Weights of a small class-conditioned image diffusion model: 5.51M parameters.
Rows from block 5 of a small class-conditioned image diffusion model, named by matrix and row number. Rows with one number belong to one channel. Each number is 128 + 32 x the weight over its row's rms, rounded and kept within 0 to 255. All counts start at 0.
Before each channel's rows are labels from the 100 images, of 14848 (inputs lightly noised), where the channel reaches its highest value: "place" is the part of the image that holds the peak; "top examples" is what is common among them. Only what is clearly more common there than usual is listed. The data: drawings of small networks of dots and links.
# convs0: first 3x3 conv (model.enc.2.1.convs.0.weight, 144x144x3x3, each kernel summed), inputs 0-143
# convs1: second 3x3 conv (model.enc.2.1.convs.1.weight, 144x144x3x3, transposed, each kernel summed), outputs 0-143

place: top right
top examples: blue dots; black dots; white dots
convs0.8 [ 99 122 167 182 154 135  80 158 144 110 206 132 103 140  87  95 145  96 142  90 216 118 166 129 161 103  95 116  84 122 127 141 138 117 128 199 149 152 128 103 132 155 146 127 104 141 127 147 164  93 106 166 147 120 108  83 149 127 148 128 131 209 158 152 151 105 119 145 141 111 174  58 144 128 143 136 132 134 145 150 121 133 105  97 156 121 116  85 176 112 109 219 129 146  66 106 136  89 154 104 112 130 140 134 147 132 139 119  79 113  66  84 131 191 123  88 140 233 122 130 124  57 106 155 167 120 189  94 160  97 101 132 123 111  81 141  64 149  96 166 111 142 138 134]
convs1.8 [145 134 105 116 125 204 189 105 106  75 103 160 113 129 133 162  91 120 109  81 107 128 120 164  99  83 144 143 117 130 122  92 106 111 157 171 157  88 123 125 161 126 118 157 110  78 114 110 104  82 149 115 141 137 162 134  94 116 130 120 103  63 142 100 142 112 157 128 126 134 130  69 148 138  93 176 143 105 106 190 159  74  60 131 127 123 123 128 113 169 139  85  78 141  97 158  68 141 119 139 130 108 114  77 136  87 130 213 172 174 152 154 166 119 132 140 108   0 112 154 137 133  80 113 117 104 180 155 167 125 104 118  43 155 120 132  99 133 127 106 111 114 141 158]

place: middle right
top examples: square dots; white dots
convs0.113 [150 171 147  71  99 104 143  74  94 100 126 117 114 136  94 104 135 157  99 144  93 166 137 100 124  98  42 127 119  81  88 161 111 139 130 125 131 135 185 114 135 181 151 126  89 119 118 142 103 191 146 124 105 107 145  98  80 133 167 139 173 202 152 138 125 123 103 105 130 127 138 126 172 151 153  89 103  88 131 102 101 124  53  99 153  81 131  79 136 135 143  97  69 154  82 115 119 109 138 153 128 124 188  85 103 106 101 145 142 102  48 100  60 133 128 202 127  68  86 120 106 217 156  97 106 106 144 129 156 202 145  83 119 116 137 118 178 123 108 140 101 118 143 111]
convs1.113 [107 142 192 101 145 110 131 139 157 114 132  95  91 137  98 122 139 123 129   0 105  92 131 155 150 186 145 135  85 106 116 124 157 108 136 148 130  95  54 116 200 140 114 117 112 174 137  91 100 152  90 137 159 130 110 152 103 183 143 156 141 169  84 178 187 101 144 128 180 139 143  91  83  89  94 108 121 131 138  89 139 123 148 110 166 133 153 106 101  64 141 142 142 118 185  89 142 156 141 169 117 112 175 139  73 179 149 111  61  82 147 165  84 128 111 138 117 139 161 163 112 180 129 128 102 145 132 114 138 124 112  99 113 110 116  80  93  60 150  78 127 102 172 130]

place: top left
top examples: white dots
convs0.23 [125 139 124 160  97 110 165 115 129  85 177 135 155  95  71 126 113 117 126 142  98 134  95 115 120 124 124 114 124  91  70  77 160 154  55 156 137  95 124  87 126 145  81  94 177 150 181 150 137 173 137 158  79 162 117 128 170 119 135 133 116  96 121 198  90 121 149 139 177 142 179 102 104 162 170 108 108 157  66  53 131 130 143 146  90 108 198 180  99  85 102  95 107 150 125 151 134  93 143 150 160 172 109 112 122  62 134  70 209  49 148  87 112 101 154 113  98 162 104 135 159 174 131  85  97 113 150 101  59 126 121 109 149 139 130 118 165 156 150 137 142 115 143 106]
convs1.23 [ 89  50 102 104 209 117 138 104 101  74 103  99 161 127 157 110  93 142  79  96 119 170 151 171 129 111 107  71 111 126 132 113 119 137 144 103 111  86  79 134 149 122  89 158 146 114 119  78  80 148 112 129 126 112 135 126 120 138  51 145 134 155 112  70 129 105  77  95 114 158  94 125 165  99  99  99 145  81 100  87 174  91 114 125 117 112 128  98 125  79 133  56 118 127 130  91  92 124 139 119  89 113  69  92 128 102 185 119 122 139 111 181 124 111 127 123  97  56 131 121 112 145  66 110 181 171 115 117 147  51  95 171 103  70  51  98 125  98 148 143  99 109 145 100]

place: top right
top examples: complete; seven dots
convs0.27 [117 151 130 123  94  77 143 116 145 133 114  97 125 124 132 117 149 141  99 109 133 204 121  99 124 132 107 142 107  75 118 143 112 143 150 110 125 108 127 121  94 159 121 106 124 157 141 154 135 124 111 110 154  54 147 115 137 109 116 156 143 153 138 133 102 151 134 159  82 135 123 113 108 130 115  24  99 117 159 152 102  85 121 106 145  90 110 141 146  81 151  92 129  91 107 139 144  83 113  93 140 133 133 115  94  77 125  74 103 127 107   0 102  92 161 180 108  90 121  70 124  73 163 109 119 127  14 130 137 136 141 133 145  98 146 145 163 106 141 127 121 115 109  87]
convs1.27 [177  77 117 168 124  90 182  98  79  97 124 141 127 105 104 145  86  99  90  86 149  57 104 117 136 135 117 160 106 126 146 130 143 138 104 125  82  88 115 137 132 124 150 143 158 112 156 134 147 209 210 107 123 100 152 101 179 144  59  85 103 125  65 110  67 145  96 186  73 148  65 180 181 125  75 134 137 120 150 142 121  97  99 167 114 170 108 131 122 112 132 110  99  92 127 148 158 116 133 122 149  95 130  50 108 152  63 134 164 101 103 152 146 152 143  79 116 115 121  28 148 109 141 111  87 126  99  96 119 154  87 142 109  97 143 116 121  89 107 114  94 116 143 113]

place: top left
top examples: laid out on a circle; complete; black dots
convs0.143 [114  95 174 130  91 116 141 151 149 136 154 190  76  60 144 123 133 126 128  84 155 120 181  85 161 117 142 124 128  99 113 108 136 139 152 138 148 132  25 119 153 126 109 141  87 186 215 123 123 130 129 147  91 106 128 117 126 118  98 151 117 140 109 164 124  63 106  68 121  85 146  50  76 111 145  91 142 120 151 121 131  80  50 131 160 133 115  84 138 153  97 165 164 144 137 143  85 152  75 154 113 136 170 127  88  53 153  69  75 107 111 136  79 121 136 145 115 108 152  97 105 115 130 142 118 119 164 148 151 108 116 115 154 141  73 119  57 153 173  68 126 153 141  99]
convs1.143 [ 85 172  88 119  71 138  92 116 123  90 170 231 116  85 120 112 112 206 155 121 194 172 131 121 134 125 166  96 122 100 112 119  59 126 148 135 156 122 148 175  92 118  68 141 125 105  57 150  91 121  72 125 122 116 108 109 127 112 213 117 125 157 154 151 135 149  46 166 147 145 130 141 151 139 101 121 131 168 156  97 146 196 150  67 138  73 118  70  99 129 102 165 120 148 130 138  99 160  99 124 139 128  80 102 156 161 158 155  57 116  98 159 118 105  91 176 123 118 145 128  70 126 141 106 106 142 148 130 164  90 136 125 182 140 158 137 132 132 122 114 116 104 157 156]

place: middle right
top examples: star; brown dots
convs0.136 [136 150 148 107  79 147 110 192 138 118 142 153 158 133 142  82 147  19 102 153 107 115 132 104  89 112  82 116 114 140 110 114 139 117 119 154 121  95 181 156 158 117 152 134 121 156 115 148 126 133 125 124  16 104 150 107  96 145 106 119 147 114 118 152 143 111 179 142 149 124 169 112 123 136 158 110 155 115  83 181 130 155 119 154 122  99 148  99  65 157  55 161 115 158 149 116 116 121 102 134 112 113 154 207 117  86 218 134 195 135 136 117 144 137 131  93  77 103 104 175 149 232  75 118 171 132 130  78 152 123 125 121 179 110 146 151  91 184 138 125 154 160 130 122]
convs1.136 [129 163 124 170  78 174 109 111 132  81 158 132 128 155 170  70 151 211  86 125 141  98 164 172 127 100 146 111  82 114 202 138  98 146 153 139 110  61  43 122  97 105 168 157 119 134 146 142 138 107 123 136 118 125 128 102  63 117 133  76  84  99 119 111 137 147 124 137 126  79 142 105 132 114  70 133 170 117 133 103 147 121 163 129  88 146 169 174  64 123 109 147 156 152 160 151 175 118 118 158 118  87  90  95 111 137 103  86 191 121  93 124 165 114 124 157 145 147 115 170 156 179  83 128 116 162 127 160 115  75 112  83 190 152  28 152 145 113 131 121 163 108 119 165]

place: top right; top centre
top examples: complete; grey dots; white dots
convs0.20 [ 90 143 106 148 143 116 111 113  84 164 158 153  72 147  85 142 164  74 115 107 106 167 138 131 126 188 107 126 137 197 120 139 122 106 117 160 115 100 101 111 142 131 112 116 149 157 155 177 146 173 127 132 162 108  73 122 132 211 162 105 132 138  81 133  52  93 108 109 134 137 171 106 155 108 155 185  87 156 165 114 122  49 142 146 140 128 125 124  98 153 113 182  96  89 142  78 136 114 137  98 126 110 143 132 104 175 102  62 146 216 119 113 139 115 131  97 173 190  92  95 120  78  89 125 108  83 139 116 136  48 171 144 127 159 106 120 132 142 138  79  99 210 124 109]
convs1.20 [144 105 109 102 129 136 147 156 131 103 143 169 133 175 130 161 132 146 156 133 159 133 136 171 108  88  99 162 127 194 137 166 139 117 172 166 181 139 134 171 113 116 159 118 102 100  79 127 115 106 121 157 128 177 151  96 115  26 115  83 135 144 139  83 136 137 134 116 143  95 160 126 132 155  89  86 164 131 133 186 102 171  83 106 108  62 106 166 140 178  95  86 119 156  97 150 161  99 164  82 171 145 110 134 140  66 106 197 169 149 186 188  67 159 149 142 162 153 167 145  81  96  92 156 116 112 208 150 110 127  86 128 133 153 160 102 118 187 169 120 109 148 115 164]

place: bottom centre
top examples: complete
convs0.12 [145 110 171 101 107 134 132 110 164 141  61 150 118 169 110  94  96 196  86 149 121  95 139  96 149 109  85 125 139  98  87 150 113 157 128 167 125  85 115 147 124 156 149 136 134 118  98 167 105 134 161  97 103  71 118 112 159 117 157 119 163  98 103  84 104 125 178 101 153 155  28 110 141 108 131 138 123 103 172 146 189 119 101 154 149  57 192  91 153  84 123 149 145 189 154 168 138 129 144 143 183 135 153 117 139 162 161 143 109 167  91  70 138 128 169 187 122  55 167 173 194 124 153 103 150 127 139 127 104 218 151 124 151 119 164  72 133 123 152 113 108 109 137 156]
convs1.12 [ 79 173 135 160 165  89  72 128 104 104 133 143 131 118 118 127 140  81 156 114 115 178 119 177 136 130 121 106 151 199 133 110 136  93 104  53 119 142  96 168  70  75 116  88 119 111 163  97 106 131 106 129 159 140 129 119 163 189 138 130 121 148 105 167 111  82 139 119 196 122 143 135 134 168  69  88 113 162 126  87 121  82 130  90 129 125  92 138 111 177 153 143 196 120 127  77 146  99 133 174  85  71 122 111 137 114  80 121 124 112  45 186 102 103 121 130 139 123  84 190  29 128 153 149 110 144 160 132 134  95 147 154 207 102 143 161 117 133  88 137 138 109  99 115]

place: bottom centre
top examples: white dots
convs0.111 [133 120 107 116  84 103  94 194 110 128 114 136 111  96 140 113 157 115 159 103 115  62  76 106  93 160  94 142 104 166 125 125 129 143 107  89  20 148 145 135  94 187 138 152 130 103 162  99 177 132 138  92 123 124  96  90 114 159  58 107 131 130 108 108 157 179 152 203  88 189 101  86 148 175 137 113 212 105 112 121 152 135 132 120  87 165 152  88 122 114 151  86 134 127  92 162 159 165 162 101 116 121 100 134  84  55  83  83 128 112 125  79  75 117 144 142 144 115  93  95 149 108  99 160 146 149 136 128 124 144  70  99 122 125  91 159 146 131 182  81 118 150  76 151]
convs1.111 [127  68 148 124 142 113 149  86 120 161 132 122 198 129 146  72 148 121  95 123 151 114 162 160 180 110  93 132 128  49 112 141  96 136 140 189 121 184 109 132 119 128  99  90  93 147  66 147 168 151 122 137 110 138 134 149 120 145 122 142 136  95 148 118 102 122 103 224 124 115 164 187 138 114 153 104 160 135 118  81 127 131 177 104 144 108 113 155 122 154  84 169 197  68 116 110  89  59 173  66 161  91 137 131 165 180 162 147 113 143  88 162 171 107 114 110 115 136 146  71 137  80 133 102 155 121  94 112 108 112 136 185 129  85  96 155 147 159 112 151 165 194 188 159]

place: top left; middle left
top examples: star
convs0.43 [102 104 227 112 121 131 137 117 123  58 142 163 124  32 143 125 113 137 130 124 140 106 103 168 172 147 171 179 112  84 158  73 193 142  84 129 118  89  25 119 169  80 119 146  42 116  98 120 119 120 154 138 132  85 166 163 163 131 138 134 123 109 142 148 161 156 138 121 172 137 190 138 156 116 114 122 130 114  94  99 176 108  87 129 154 111 134 106 105 145 136 153 185 127 142  91  78 149 119 157 146 136 178  97 112 120 107 123 128 104 147 164  88 109 125 116  99 110  85  94  51 125 109 152 127 105 166  91 105 167 141  80 166  96 135 123  70 132 134 158 127 108  82 133]
convs1.43 [117  99  70 151 151  77 130 177 175 158 132 100 121 115 137  79 125  86 136 125 106  98 130 127 167 114 183 120 137  95 124 115  74  82 150 122 161 181 121 138 126 211 128 164 179 157 173 105 100 191 150 121 100 121 175 100 106 161 168 127 137 180 162 160 152  64 133 119 103 129 130 109 121 102 128 122 177 129 156 115 169 108 140  82 115 112 160  95 121 112 160  82  96 150  69 122 100 174 166 109 136 160  88 141 165 152 111 150  87 127 139  63  81 141 121 130 121 121 231 148 120 199 176 104 105 156 118  96 160  97 138 124 173 107 108 162 147 125 174  94  94 180 150 152]

place: top right
top examples: laid out on a circle
convs0.131 [ 83 134 145 159 110 113 124 109 150  53 122 162 118 114  43  65 111 191 104 138 155 130  88 117 102 113 112 131 172 124 122  77  97 205 148  86 108  68 120 115 100 141  60  77  77 164 204  99 104 135 163 156  97 164 135 109 154 111  95 126 112 131 112 165 100 159  78 103  92  88 136  61 121 145 139  93 101 147 112 124 143 134  84 140 186 133 188 124 138 137 112  91 172  65 162 160 147 148 128 157 120 125 140 130 156 130 104 106  70 155 159 123 148 125 106 129 101 137 126  98 110  77 112 106 122  85 164 146 174  90 120  92 129 115  91 159 161 146 190 108 104 166  94 157]
convs1.131 [130  75 156 136 136  79 118 137 151  85 168 122 129 152 121 151 171  61 147 145 132 160 120 123 138 182 103  91 101 159 136 139 149  46 163 137 128  87 153 160 163  96 127  85 137 144 161 122 156  92  75 171 125  60 158 117 190 137 137 148 211 121 166 119 142  71 202  78 160 175  93  95 101 142 131 151 135 109  88 113 151 114 121 118 131 132 133 150  80 164 160 178 157 158  76 119  86 137  78 149  44 144 135  99  95 133 113 156  91 174 215 116  99  75 109  99 119 154 173 117 141  83 135 135 108 126  88 106 123  90 115 163 133 112 131 110 105 144  99 118 144 129 111 121]

place: top right
top examples: square dots; red dots
convs0.106 [154 129 131 142 125 102  39 146 163 178 125 177  77  53 101 161 136 120 168 192 135  97 122 148 111 128 146  99  81 132 126  60  86 146 148 127  89  93 122 151 155 134 116  67  84 148 139  96  98 149 157 153 130 137 100 100 110 169  98 100 122 124  55 195 138 112 106 124 158  99  93 183  83  59  86  93 141  59 142 108 142 107 100 137 119 100 137 124 149  79 144 140  92 155 179 149  54  97 106 107 123 123 145 112  82  59 115 118 141 179 162 165 115 114 129 134 180  99 134  92  98 149 170 123 120 153 136 138 162 156 127 134 113 171 186 135 183 124 135 130 113 114 110 127]
convs1.106 [ 61 118 142 112 138 142 152  87 101 142 170  92 101 172 168 122  76 143  92 100  89 144 141 202 126 121  88 121 137 147 104 163 180 116  54 109  77 138 160 121 189 140 110 170 131 178  90 160 126 187 165 135 137  86 112 155 102 113 114 111 160 151  89 143 166 176  76  84 116 125 148 129 211 142 165 101 115 144 132  94 137  78 115 125 145 154  72  79  81 108 116 148  71 176 120 102  83 120 124 116 120 111 155 162 116 119  85  76 130 114 101 147 125 151 169  88 119 129 160 118 174  93 136 100 109 136  87 103 169  96 138 118 137 137  79  80 132  68  52 121 133 138 103 149]

place: top left
top examples: square dots; black dots
convs0.104 [105  89 133 147  81 152 131 191 157 162 155  93 138  91 161 153  71  90 117 134 118 138 153 121  93 163 203 158 151  92 109 187 149 205  58 117 164 141 146 116  86 131 135 100 111 211 158  88 165 141 136 116 124 137 148 183  63  68 133  82 184 124 159 153 147  91 126  97 102 177 184 173  82 125 129 130 152 106 146  77  86 106 147  80 170 151 143 112 131 105  95 133 154 177 102 107  93  76 113 134 138 139 146 159  90 122 163 111 122 131 126  86 189 172 146 145  82 136 157  87 104 138 128 144 129 124 148 145 100 177  94  86  92 135 121 108 108 103 124 139 129 137  89 102]
convs1.104 [108 157 206  86  87 103  68  70 138 130 123  80 121 112 126 138 165 131 117 133 115 137 137 119 190 165 144 114 132 156 162 118 166 139  83 131 186 100 117  83 121  73 137 207 125  90 110 119 151 124 106 172 147 142  74 105  90 136 135 161 103 152 157  87 164 115  89 137  89  73 104  93 165 174 133 110 143 171 152 169 167 156  77 170 163 103 103 101 105 137 118 149 102 118 136  79 151 167 205 119 181 135 147 158 120  63  91  77 181  91  88 151 128 136 109 183  96 106 107  78 125 120 136 127 166 163 155 142 161  89  95  90 124 151  75 163 130 110 160 136 131 104 120 121]

place: middle right
top examples: white dots
convs0.134 [159 125  71 153 110  55 130 102 111 134  80 168 162 147  59 120 122 156 120 140  95 135 163  98 150 120 153 118 137 135 136 152 207 165 155 120 137 151 129 217 137 127 172  62 127 110 164 197 143 168 111 121  86 161 108  84 150 119 135 125 125 112 179 104 130 188 103 135  89 155 146 190 130 136 113 129 152 207 148 108 111 146 164 149 127 119 118 155  99  79 140  41 131  64 115 109 166  80 175 153 160 115 121  96 148 130 127 139 134  74 115 215 174 125 103 183 139  81 108  75 100 126  91 117 117 134 127 148 157 141  87 125 126 122 168 126 125 121 115 121  99 122 136  99]
convs1.134 [196 111 163 123  63 175 145 196 174 115 129 105 120  90 140 166 150 111 115 174 123  83 102 123 145 125 107 136 135 139 156  48  49 133 106 132 113 114 139  90 108 147 148  95 159 157  36 126  86 151 139 120 130 124 126 104 132 148 128  73  95 154 103  92  64 138 107  82 118 171 120  94 173 115 126  88 110 127  59 167  86 166 124 133 146 141 119 135 129 113 137 123 120 168 145 156  51 197 100  75  83 103 145 162 127 167  86  94  75 142 185  41 125 132 156 133  91 134 132 156 128 156 132 145 115 150 145 124 102 140 134 139 129  83  90 146 163 129  78 142 131 120 129 156]

place: bottom centre
top examples: grey dots; complete
convs0.17 [137 128 113 143 105 153 168 109  94 153 133 108 134 192 179  90 129 112 116 161 145 104 137 146 131 149 187  86 135 143 123 167 156 107 138  70  65 195 154 152  64 227  67 161 154 136 152 143 120 115 135 128 114  52 133  61  72 103 107  90  95 139  91 103 149 133 139 166 123 161  39  98 150 101 168 133 113 101 141  96 143 113 102 114  82 138 105 153 101 129 107 127 142  94 101  91 125 101 128  84  95  99 113  78 171 146 133 123 122 109 182 102 133 187 182 117 118 174 136 152 122  60 127 132 104 130  63  67 150 151 124 112 116 113 111 107 139 135 168 131 129  86 113 111]
convs1.17 [ 89 105 121 150 152 114  98 125 171 147  87  83 163 122 104 100  71  71 124 116 164 137 108 163 134 143 108 146 142 108  95 102  88 152  72 124  99 106 137 152 136 115 139 164  96 156 100 169 141 151 151  84 156 154 162 128 134 197 100 139 157 126  85 150 114 119 128 127 127 124 154 161  62 186 138  92  79 132  89  90 150 164  95 132 188 143 130 120 177  86 113  63 117 110  99 115 144 199  62 128 118 115  87 177 110  93 176  87  81 105  74 120 132 105 102 139  83 116 141  74  87  41 135 122 176 118 111 105 165 224 142 112 126 124 144 150 147 153 141 135 119 158 155  91]

place: top right
top examples: complete; nine dots; black dots
convs0.74 [ 85 133 133 143 110  63 139 175 101 233 159 184  92 133 206 142 155 162 173 123 168 110 139 124 172 115 188 121 114 128  90 146 103 105 165 184 121 171 147 124 120 113 158 148 122 159 146 131 101 171  94 111 123  86 135  93 176 113 131 125  97 116 171 137 177  88 107 153 102 134 164 145 110 149  85  99 152 133 179 128 122 178  89 132 145 112 114 139  92 107 117 165 106 125 109 127  47 142 123 140 107 176 152 142 107 128 128 153 100 141 100  75 158 185  99 100 173 137 166  49  87 115 145 146 129  79 149 109  92 131 116 139 110 152 178 167  57 107 128 115 124 112 111  62]
convs1.74 [163 107  57 173  80 144 134 153 137 104 138 112 144 131 145 139 139 108 135 193 142 142 121 177 123 131 129 106 161 117 115  82 114 137  94 145 126  83 122  65  99 168  87 185 108  85  77 191 139  81 139 138 145 168 134 112  97 112 112 125 184 126 113 127 119 104 141  93  88 139 107 160 115  97 161 176 108  91 114 176 159 144 170 179 178 133 123  99 114 147 133  91  78  63 107 179 127 172 101 121 120  50 166 130 147 148 166 144 125 181 142 144 170 142 141 139 103 135 111  66  77 122 111 157 118 141  81 236 158 122 110 133 101 109 162 176 150 102  94  86 128 170 110 156]

place: middle right; bottom centre
top examples: star; nine dots; wheel
convs0.11 [114 145 185 117 122 164 132  78 128 150 134 183 137 126  74 181 161 189 103 103 150 132 158 138 107 112 127 138 111 100 132 129 146  93 102 154 155 139 128 133  90 151 119 147 128  93 140 153 133 100 118 100 146 155 122 123 108 117 115 146 148 108  93 125 167  96 132 131  34 153 185 113 135 113 146 129 101 151 187 207 104 132 121 192 202 109 135  97 187 174 131 137 170  63 109 141 120 170 160 110 148 132 186 112 136 112  54 106 147 153  97 133 132 122 114 120 128 115 124  53 124  39 151 131 102 102 178 127 122 142  92 168 149 121  53 145  28 123 133 140 110 133  90 102]
convs1.11 [158 120  86 137 118 162  93  90  90 129 160 113 128 150  92 194 177  76 140 134 117 104 137  60 105 126  90 133 153 136 154 148 191 157 104  88 127 134 142 107 116 119 109  85 130  99  86 146 165 148 142 101 179 175 103 112  88 110 161  94 154 158 160  81 163 178  92 137  78  75 118 171 180 136 126 177  91  89 149 114 115  99  97 153  76 140  88  96 115 138 164 165 129 132 121 127  91 118 105 184 163  91 132 125 101 128  97  72 124 107 172 126 109 159 109 154 159 136 123  13 135  59 109 126 131 132  78 106  97 106 152 103  92  83 143  75 128 132 103  96 138 139 157  70]

place: top left
top examples: five dots
convs0.5 [130 141 103 186 134 127 141  87  82 130 177 104 110 191 125 102 131  99 163 133 169 113 130 102  50 153 121 113 140 165 137 150  89 127 120 113 106 131  95 132  82 140 117 126  90 141 161  90 111  94  86  62 112  78  80 147 160 118  70 100 125 130 155  95  83 115 122 108  97 112 144  92 138 120 156 113 116 128 115 121 185  93 111  57  82 146 161 153 109 171 120 143 203 144 102 140 142 135 129 101 108 155 137 137 142 140 145 109  59 212 100  69 124 173 170 134 170 231 134  85 147  61 110 113 137 106 134  44 144 104 173 135 138 118 138 151 145 109 144 108 167 128 100 141]
convs1.5 [ 96  52 193 129 107 129 151 159 152 109  88 122 143 132  91 144  67 126 108 178  90  74 102 157 125 107 107 132 152 122 175 117 115 164 104 167 107  96 184  87 143 127 149  98 149  99  86 144 166 100 159 123 136  81 178 157  56 111 102 136 128  93 130 149 113 187 146 147  91 162  96 153 152 135 151 150 105  71 116 178  78 131 134 175 157 132  90 109 121  96 113  54  91  96 146 180 114 154 130 161  91 138 109 155  76 135 121 148  96 128 106  31 174 121 105  99 106 116 147 115 109 185  96 138  90 156  71 153 124 133 115 111 143 138 112 123 169 147 193 170  97 152  89 120]

place: middle right
top examples: yellow dots; white dots
convs0.80 [156 125 124 109 200  98 102 130 169  97 129 146 160  75  91  92 171 180 115 142  98 127  86 161  91 116 180 150 148 131 180 152 110 106 176 155 175 105 183 107 174 187 114 152 116 192 167 143 147 144 140 164 121 120 154 110 190 161 122 119 121 159  88 166 139 165  61 102 108 141 133 130  93 161  93 111 145 137 128 137 115 131 109 134 163 124 102 129  89 159  95 124 139  53  80 141  88  92  83 122 122 119 197  75 195  97  57 127 156 184 161 193 118 112  72 165 162 120 125 120 137  89 161  94 149 136 114 128 118 124 132 139 142 143 138 152 105  61  96 124  98 159 136 132]
convs1.80 [143 102 149 130  83 118 114  89  89 115 134 144  22 122 138 141 128 129 147 138 133 120 100 119 115  82  76 143 129  93 113 151 147 135  90 145 155 183  63 204 129  68 149  42 132  60 179  98 110 159 160 138 125 112 102 170  96  75 123 161  85  93 163 127 150  65 179 103 114  94 170 153 115 138 109 197 108 119 128 131 124 164 136 141 114  92 105 111 144 149 145 178 145  91 126 212  97 112 164 152 147 154 123 125 128 132 165 163 108 138 188  79 120 126 142 131 125 139  72 161 111 130 135 115 124 112 114 150 155  99 143 112 127 122 171 147 123 205 166 183 133 145 142  78]

place: bottom centre
top examples: laid out on a circle; star
convs0.135 [ 97 163 166 126 124 153 133  90 114 121 159 218 129  92 122  81 135  70 145 131  84 164 135 115  97 168 127 119  56 182 172 130  67 168 198 164 153 124 160  73 157 124 149 139 124 144 143 123 109 121 119 114  95 146  97 122 178 121 158 118 134 122 133 120  83 143 136  36 130  86 113  65 134 107 132 143 125  79  85 143 140 146  79  93 101 127 114  68  94 137 121 122 129 112  90 149 153 103  83 135  89  80 155  85 104 116  69 130  95 123 203  95 116  79 140 160 116 104 121 170 152 131 114 127 112 107 145 111 163 162 144  52 130 170 108 112 122  84 138 150  77 183 162 139]
convs1.135 [160  78 104 160 132 178  85 101 126 108 126 152 131 204 130 115 125 208 106 178 141  99 128 135  95 144 110 113 124 140  75 153 207 125 103 129 119 140 110 162 124  87 155 131 116  97 184 134 105 118 160 140  90  82  87 146 108 111 144 118 148 113 132 166 177 185 140  44 130 116 146 127 126 172 159 159  79 163  71 162 105 208 133 131 102 130 114 103  80 121 135 137 189 125 104  79 126  79 133 181 100 129  82 129 139  62 115 105 163 152 181 132 116 127 154 175 112 125 153 181  91 124  44 170 177 110 150 174 131 137 121 108 141 132 100 100 117 146 146 113 152 101 146 111]

place: bottom centre
top examples: grey dots; complete
convs0.6 [129 143 103 166 115  97  99 134 126 136  79 110 104 172 105 105 130 127 140 136  93 109 125 147 110 137 121 136 118 155 154 158  68 133 106 130 122 141 102  74  56 151 150 143  93 124 123 148  64 121  97 102  87 148  95 150 123 130 117 154 110 133 135 106 105 184 148  73  72 110 112  90 183 150  74 111  65 121 116 118  98 125 166 108 121 159 158 122 118 161 149 149  36 119  74 172 162  96 158  96 111 147 129 134 170 113 136 139 103 180 118  45 156  76 133 110 153 203 115 104 149  65 117  91 148 147  63 129  95  87 221 138 148 207  92 134 123 165 151 122 138 128 121 106]
convs1.6 [ 86  97  95 105 125  45 110 150 118 142 142  77 111  75 159 152 127 123 135 152 146 109 143 108  98 103 106 119  95 122 121 135 150 108 144 149  79 150  99 180 125  88  96 138 131  96  76 118 170 175  86 138 115 120  97 126  62 122 121 127 139 104  98 102 112 136 108 129 105 124 157 148 126 116 107 143 196  79 111 142 165 109 127 127 118 127 147 116 140 205  97 123 112  83 131 115  98 227 127 104 117 168 130 131 148 138 118  92 149 156  88 192 115 155 167 130 163 232 148  96 103 105 140  54 125 107 226  78 104  96 143 132 162 114  70 154 155 119 140 148 134 125 145  57]